{
  "dataset": "chords played on synthesised instruments",
  "encoder_layer_scale_init": 1.0,
  "encoder_depths": [6, 6],
  "decoder_block": "basic",
  "nesterov": true,
  "adamw_lr_other_params": 0.00078,
  "weight_decay": 0.08
}
Rows from block 9 of the encoder of a small spectrogram autoencoder, named by matrix and row number. Rows with one number belong to one neuron. Each number is 128 + 24 x the weight over its row's rms, rounded and kept within 0 to 255. All counts start at 0. After the name is the row's rms in percent of the matrix's.
After each neuron's rows are labels from the 100 clips, of 14976, where the neuron reaches its highest value: "peak in band" is the frequency band that holds the peak. Only what is clearly more common there than usual is listed. The data: chords played on synthesised instruments.
# fc1: MLP up (encoder.blocks.9.mlp.fc1.weight, 384x128), inputs 64-127
# fc2: MLP down (encoder.blocks.9.mlp.fc2.weight, 128x384, transposed), outputs 64-127

fc1.276 065 [126 136 128 131 104 104 118 114 162 137 173  94  82 150 154 103 119 133 132 105 116 145 159 112 140 132 153 135 144 157 118 182 116 115 125 147 129 165 128 147 120 115 137 187 107 131 143 140 115 157  96 132 109  83  75 178 105 109 118 153 148 109 130 154]
fc2.276 030 [133 130 127 161 143 100 157 147 127 147  94 110 124 181 119 105 126 155 114  91 128 124 118 139 121 153 179 113 113 156 129  86 127  90 124 176 131 114 109 104 126 115 123 147 143 113 137 114 147 141 165  90 146 115 141 122 127 128  75 120 152 143 117 126]
peak in band: 500 to 1000 Hz

fc1.103 066 [102 123 160 151 121 139  98 114 151 166 159 133 104 156 165 149 120 125 128 109 128 202 136 115  95 165 135 106 132 137 109 110 141 106  79 111 131 151 147 123 121 139 104 154  99 106 136 140 111 126 103 121 100 103 115 150 163 127 141 165 150 163 155 166]
fc2.103 033 [133  86 154  99 151 105 121 112  76 116 142  92 136 169 115 117 127 131 148 138 121 151 136 156 137 124 156 145 120 120 131  96 130 131 110 100  98 131 134 148  85 115 117 144 128 110 183 112 125 162 100 126  91 129 179 156 135 128 125 169 122 110 126 146]
peak in band: 250 to 500 Hz

fc1.298 124 [150 157 118 135 124 151 166 132 169 167 126 136 143 169 130 130  96 162 110 151 145 167 138 149 154 137 109 105 136  96 104 116 163 117 156 127 129 103 131 144 135 129 131 123 169 153 131 106 137 117 107 121 140 115 150 135 118 103  97 126  89 121 111 127]
fc2.298 096 [116 116  70 137 161 128 107 102 146 110 137  84 151  95 101 107 163 146 126 114 121 108 149 121 140 126 150 150  87 117 150 147 125 150 143  99 149 144 113 102 144  80 126 141 133 152 125 133 126 114 111 127 183 135 134 105  96 127 170 137 118 152  78 133]
peak in band: 0 to 250 Hz

fc1.56 080 [155 165 109 135 162 150 165 151 101 149 158 105 160 110 136 121 113  67 111 145 124  82 109 127 147 104 120 123 125 101 142 141 124  80 145 162 148 116 115 123 105 153 118 117 113 178  94 159 120 133 120 124  95 136 131 121 137 150 139 117 135 111 138  72]
fc2.56 036 [ 79  82 115 142 111 137 133 128  71 150 103 100 142 111 108 106 189 120 102 152 121 103 126 143 141 102 124 182 147 145 182 120 141 164 132 129 118 111 154 112 114  92 108 114 149 141 117 149 108 125 178 147 157 144 118 112  97 130 150 141 133 137  99 119]
peak in band: 250 to 500 Hz

fc1.133 117 [114 112 165 115 103 143  91 138  74 109 157 114 135 150 143 130  87 159 138 113 128 149 118 133 161 155 129 105 146 138 106 128 143 128  96 113 123 133  97 150 112 178 145 128 108 138 127 134 135 162 115 144 171 126 159 161  76 138 118  82  85 145 108  97]
fc2.133 138 [141 138 123  72 144  68 136 116 147 111 124 122 146 125 188 129 137 132 109 140 160 103 130 136 121 142 165 124  80 144 133 134 146 121 141  97 132 144 130 143 164 121 114 136 141 119 175  97 168 109  95 115 149 162 107  83 188 120 121 113 120  81 107 109]
peak in band: 0 to 250 Hz

fc1.200 135 [142 126 140 116 149 160 144 162 117  78 107  82 127 138 117 151 151  90  99 138 118 124 166 127 117 106 112 137 121  96  91 150 118 135 126  72 108 136  95 134 162 148 132 150 114 119 144 119  98  75  98 112  94 133 140 140 100 147 106 103 161 117 153  93]
fc2.200 161 [140 153 128 143  76 116 132 121  86 143 142 146 153 125 142 156 114 162 135  93 131  76 102  93 168 100 118 115  95 126 162 154 108 173 130 119 113 143 156 138 117 134  75 160 138 154 108 131  98 143 145 146 141 111  69 119 151 150 135 131 155  83 111 112]
peak in band: 2000 to 4000 Hz

fc1.45 057 [ 87  99 154 125 116 101 103  73 133 137 146 136  80 128  66 125  91 136 160 137 113 179  88 108 132 129 128 173 133 133 147 109 161 154 104 122 133 134 127 133 130 158 142 121 100 140 105 137 144 120  72 112 146 147 154 149 132 131 158 123 138 117 162 132]
fc2.45 031 [143  84 119 123 140 142 125 130 126 103  86 190  92  96 117 161 144  87 128 101 146 126 134 112 113 130 153 102 109 119 139 129 105 130 117  97 139 157 129 127 159 156  94 130 164 139 146 104 148 137 155  88  89 175 132 149 148  94 137 126 126 120 134 133]
peak in band: 250 to 500 Hz

fc1.357 074 [180 127  97 135 193 158 157 103 110 167 120 119 140 114 123 127 163 121 135 135 127  97 155 139 118 107 143 107 106 136 173 134 135 100 129 143 132 126 156 148 117 153 102 148 143 139  83 150  90  80  93 140 128 133 133 147 163  98 115 206 134 108 118  94]
fc2.357 032 [127  91 117 133 114 150 134 143 104  97 124 109 143 150 120 104 135 118 154 117 125 177 130 163 152 101  95 147 133 127 122 131 131 130 168 133 137  74 169 164 106  94 118 122 125 115 147 149 127 147 177  85  88 112 119 100  92 103 143  93 133 136 112 133]
peak in band: 250 to 500 Hz

fc1.359 060 [ 85 184 133 149 117 138 164 178 124 102 104 130 157  77  69  93 104 157 158 120 159 119 123 119 128 120 109 180 136 126 129  94 157 189 142 134 117 132 101 112 141 156 163  90 146 135 121 140 153 134 136 164 160 128 154 102 116 130 127 134  86 130 118 150]
fc2.359 034 [138 112  98 135 129 138 178 131 177 116 136 144 121 125 171 131 102  95  99 147 190 108 137 140 141  97 123  80 103  94 106 161 109 102 163 117 145 116 139 111 141 140  93 154 116 172 102 137 144 124 156 102  97 167 123 134 138 138 127 113  94 119 104 107]
peak in band: 1000 to 2000 Hz

fc1.278 055 [ 98 149 148 143  91  93 117 107 166  97 167 104  85 125  89 101  97 141 125 129 134 141 108 123  94  97 100 200 176 137 112 129 139 137  81 108 143 132 170 150 103 127 180 125 114 107 151 133 146 129 119 140  99 107 128 149 124 160 149 126 137 118 113 180]
fc2.278 029 [123 107 152 151 172 103 143 119 135 141  75 142 125 142 124 150 141  91 119 104 102 118  75 123 129 121 185  86 139 129 107  85 152 108 162 117 122 134  90  85 131 135 139 129 150 162 122  93 154 123 146 119 113 168 141 165 137 130 109 132 115 125 121 147]
peak in band: 500 to 1000 Hz

fc1.26 063 [112 143 150 148 164 151 131 138 144 112 136 112 101 118 111 104 126 136 130 110 141 119 165  88  90 131 105 149 135 132 128 138 143 146 114 111 132 129 117 158 122 108 103 136 115 122 120 160 127 182 131 136 101 140 104 114 156 137  99  91 179 145 133 126]
fc2.26 033 [158  87  90 120 123 131 124 166 131 153 167 110 131  94 146 126 134 100 115 146 126 140 118 160 122  66 118 128 155  83 154 105 126 136 129 154 142 156 122  90 100 149 118 116 140 128 127 135 115 129 124 104 137 131 121 119  94 168 153 171 143 113 120 128]
peak in band: 0 to 250 Hz

fc1.319 146 [116  80 128  91 133 165 154 101 110 134 136 102 125 119 111 135 113 156 108 144 125 103 183 140  99 140 114 141 100 131 123 103  94 158 142 138  93 184  95 140 110 142 115 121 124 148  49 157 119 135 106 125 129 109 131 152 115 126 110 166 135 117 137 113]
fc2.319 157 [147 109 142 175 106 134 130 121 109 152  84 121 167 140 144 152  93 134 149 130 114 154 129 132 122 128 111 146 136 112 164 124 119  98 178 137 129 110 117  88  79 145 110  96 114 145 112 111 152 143 169 137 144 142 110 134 166 155 144  61 116 130 107 117]
peak in band: 0 to 250 Hz

fc1.17 076 [111 113 129  72 117 102 138 150 110 115 109  94 172 113 104 138 163 126  94 167 120 112  66 161 102 151 153 111 107 153 138 121 149 132 111 159  92  96  82  95 130 147 166 116 107 109 132 136 146 107 170 132 128 192 152  88 105 160 122 118 127 154 131 116]
fc2.17 036 [142 129 101 108 130 171 124 171 181 131 169 103 153 127 183 164 129 109 154 160 160 107 133 151 124 161 129 147 152  95 132 115 102 114 121 108 131  93 154 162 132 120  98 163 113 113 126 126 172 129 146 108 129 108 137 113 126 149 148  65 143 145 136  92]
peak in band: 4000 to 8000 Hz

fc1.66 069 [102 159  91 177 132 141 173 118 136 214 124 125 131 127 125 118 119 118 101 140 170 117 191 147 103 141 128  99 156 130 151 120 166 167 151 159 127 155 152 120 119 160 109 174 130 122 102 135 129 129  66 143 157 128 145 151 113 129 144 164 111 142 117 121]
fc2.66 035 [135 118 114 141 117 125 128 114  98 120 135 103 171 150 106 127 112 106 122 126 150 159 128 144 145 117 160 134  86 150 106 119 123 105 150 157 148 101 108 129 134 100 110 153 148 116 121 141 168 142 132 101 105 140 146 135  89 108 126 150 127  69  68 128]
peak in band: 250 to 500 Hz

fc1.140 063 [129 179 147 130 129 156 103 158  82 124 122 107 101 139  85 120 108 115 131 123 137 138 140 104 102 142 141 147  99 157 122 121 134 180 132  89 126 135 114 157 108  99 116  86 148 106 151 158 136 151 114 147 162 121 137 136  86 147 164 161  94 103  87 138]
fc2.140 033 [ 95 121 102 151 135 117 136 123 148 117 147 196 109 127 170 151 112  85 135 141 184 128 142 144 134 104  94 125 141 103 129 149 125 121 105 143 138 132 168 130 128 138 125 138 129 185 123 133 122 115 122  54 110 186 134 155 115 111 135 170 122 168 120  87]
peak in band: 4000 to 8000 Hz

fc1.366 215 [110 163 116 119 125 134 118 103 159 111 106 196  78 125 119 170 127 141 125 127 177 124 107 141 168 183 108 105 112 101 102 166  94  91 108 139 138 112 131 139 181 120 124 138 146  97 133 103 138 110 159 102  89 151 148 134 119 154 104 147 128 154 163 131]
fc2.366 187 [117  82 153 169 137 116 107 118  83 123 134 102 151 112 139 122 122 147 102  88 105 119 134 140 113 137 153 139 168 113 177 122 177 146 179 114 104 149 145 112  94 104 157 110 156 118 158 131 142 133 117 168 115 139  88 144 128 133 179 109 128  98  97 110]
peak in band: 2000 to 4000 Hz

fc1.93 064 [132 149 142 127 137 123  82 142 136 102 162 137 145 141  76 111  93 172 171 111  96 125 142 121 117  86 101 139 126  95 153 129  97 134 112  90 130 150 137 137 131 107 124 123 116 123 113 111 194 102 132 122 132 105 115 112 164 144 142 146 129 110 115 101]
fc2.93 034 [101  83 132 126 121 133 117  58 154 105 132 147 113 111 126 131 170 109  82 108 133 119 128  96 135 134 100  95 153 131 146  96 143 114 143 165 121 144 143 110 128  97 136 139 132 180 120 116  93 145 150 101 126 192 126 151 130 126 132 157 130 114 135 150]
peak in band: 500 to 1000 Hz

fc1.87 096 [129 139 127 178 174 120  96 137 157 126 140 146 138 157 155  72 117 175 127 117 132 107 163 140 135 126 128 185 151 129 166 146 152 122  89 123 102 145 144 149 123 103 101 126 114 140 106 133 133 151 101  96 160 136 165  85 102 163  94 130 125 115 127 138]
fc2.87 065 [115  75  97 113 138 128 146 136 123 128 108 151 133 156 146  76 126 116 131 138 105 170 139 149 106 139 122 146 137 164 105 116 138 103 136 117 150 137 112  99  66 101 160 151 137 115  95 141 130 130 158  74 121  85 101 102  96 112 116 126 136 114 101 124]
peak in band: 2000 to 4000 Hz

fc1.85 072 [165 156 151 161 153 153 107 165 159 140 164 110  81 134 149 121 133  87  91 115 124 134 188 114 137 107 122  96 105 114 130 147  97 117 150 119 144 174 120  96 104 117 100 134 107 153 109 140 145 111 153 137 121 112 110 122 113 160 125 153 141 122 113 134]
fc2.85 035 [ 59 134 126 162  84  95 112  96 105 117 158 117 151 108 125  91 142 145 136 116 112 113 127 119 122 145 123 148 100 131  83 140 145 114 154 161 147 143 127 158 104 102 147 112 127 119 112 142  77 119 137 133 161 168 145  76 123 104 169 150 109 151  83  99]
peak in band: 1000 to 2000 Hz

fc1.256 073 [139 124 125 150 146 123 172 119 130 136  87 169 127 131 109  94 108 158 164  94 162 104 166  93 122 143  88 152 153 144 178 107 211 136 140 109 120 128 109  99 156 167 122 139 130 155 108 145  83 141 109 156 169 143 151 119 116 104 108 118 149 110 143 124]
fc2.256 040 [170 139  91 105 110 146 136 159 127 107 130 126 149 103 164 128 131 134 134 168 132 145 144 190 145  80 108 110 108  83 117 136  76 154 145 131 149 130 139 120 171 152 113 111 153 124 140  95 167 134 150 105  79 105 111 115 119 114 133 100 114 130 103 130]
peak in band: 250 to 500 Hz

fc1.244 114 [126 136 138  93 122 148 134 185 151  79 166  87 121 128 130 143 122 142 145 134 139 173 163 157 108 123 111 129 100  95 106 180  73 140 120 117 100 120 120 114 164  84 137 125 132 107 147 152 162 100  99  83 149 139 158 127 147 136  95 133 171 101 134 131]
fc2.244 124 [ 98 147 121 100  68 129 152 114 120 145 140 120 140 129 150 151 117 159 113 138 121 143 116 104 114 111 141  99 120 133  93 138 100  99  99 148 157 141 119 118 109  98 135 115 148 119 154 120 129 175 165  99 176  95 133 154 142 111 188 138 165 123  90 116]
peak in band: 2000 to 4000 Hz

fc1.35 177 [131 123 139 133 135 146 170 128  81 132 138 175 120 148 114 145  94 105 140 144 112 111 140 105 155 133 129 103 137 126 179 130 111 111 157 175 126 108 128 117 139 122 117 103 164 165 125 150 109 139 172 103  89 171 155 129 142 112 134 129 114 106 123  72]
fc2.35 283 [157 120 145 136 103 153 130  87 142 155  90  90 165 129 106 165 145 123 100 129 141 165 143 138  83 138  93 134 122 136 132  96 157 112 107 156 154 120 160 113 142 120 139 128 115 155 143 104  91 137 121 155 149 115 111 141 107 141 128 120 134 139  91 144]
peak in band: 2000 to 4000 Hz

fc1.274 152 [112 138 118 134 183 140 119 125 108 116 118 102 148 119  81 115 139  99  89 131 115 140 116 129 117 153 102 159 129 158 121 111 102 109 134  92 145 151  95 150 162  80 109  88  80 113 123 161 106 119 125 166 104 133 180 155 145 148  91 150 183 114 169 149]
fc2.274 185 [118 146 133 122 112 117 178 123 139 132 157 167 123 133 107 140 111 146  79  99 135 122 150 162 155  91  96 105 104 119 168 108 109 108 130 169 157 108 153 117 178 131 119 147 171 119 138 103 117 116 118 119 129 101 181  96 113  97 143 145 148 122 137 150]
peak in band: 250 to 500 Hz

fc1.314 165 [ 80 144 141  74  89 114 142 134 112 155 173 165  82 100 129 139 135 159 163 101 130 134  93 112 113 119 125 133 176 185 112 121  92 123 107 149  85 126 150 128 122 129 145 150  93 109 132 159 117 119 117 135 107 113 133 138  95  89 134 122 115 143 148  74]
fc2.314 210 [152  90 110 153 152 185  93  98 105 146  93  77 143 125 124 130 104 164 117 124 125 110 193 137 121 122 125 148 112  85 125 115 156 102 163 150 162 172 134 115 114 123  98 140 115 131 124 125 132 140 145 121 132 143 149 109 175 112 149 121  97 138 110 116]
peak in band: 250 to 500 Hz

fc1.209 111 [127 118 134 123 155 137  95 132 136 121 205 102 111 125 139 148 125 178  94 155 141  86 139 132 122 160 114 151  97 127 138 166 125 162 127 143 109 157 141 124 159  98  84 163 165  98 120 101 129 101 147  57 120 138 147 135  88 101 145 152 127 118 125  95]
fc2.209 134 [143 114 137 119 123 128 116 144 145 139 124 149 187 133 109 111 112 116 152 172 103 111 170  90  82 180 104  86 166 125 109 143 148 149 110 134 160 141 145  78 106 121 152 102 132 116 127 130 122 136 179 118 128 110 133  99 101 123 165 125 120 115 149 101]
peak in band: 2000 to 4000 Hz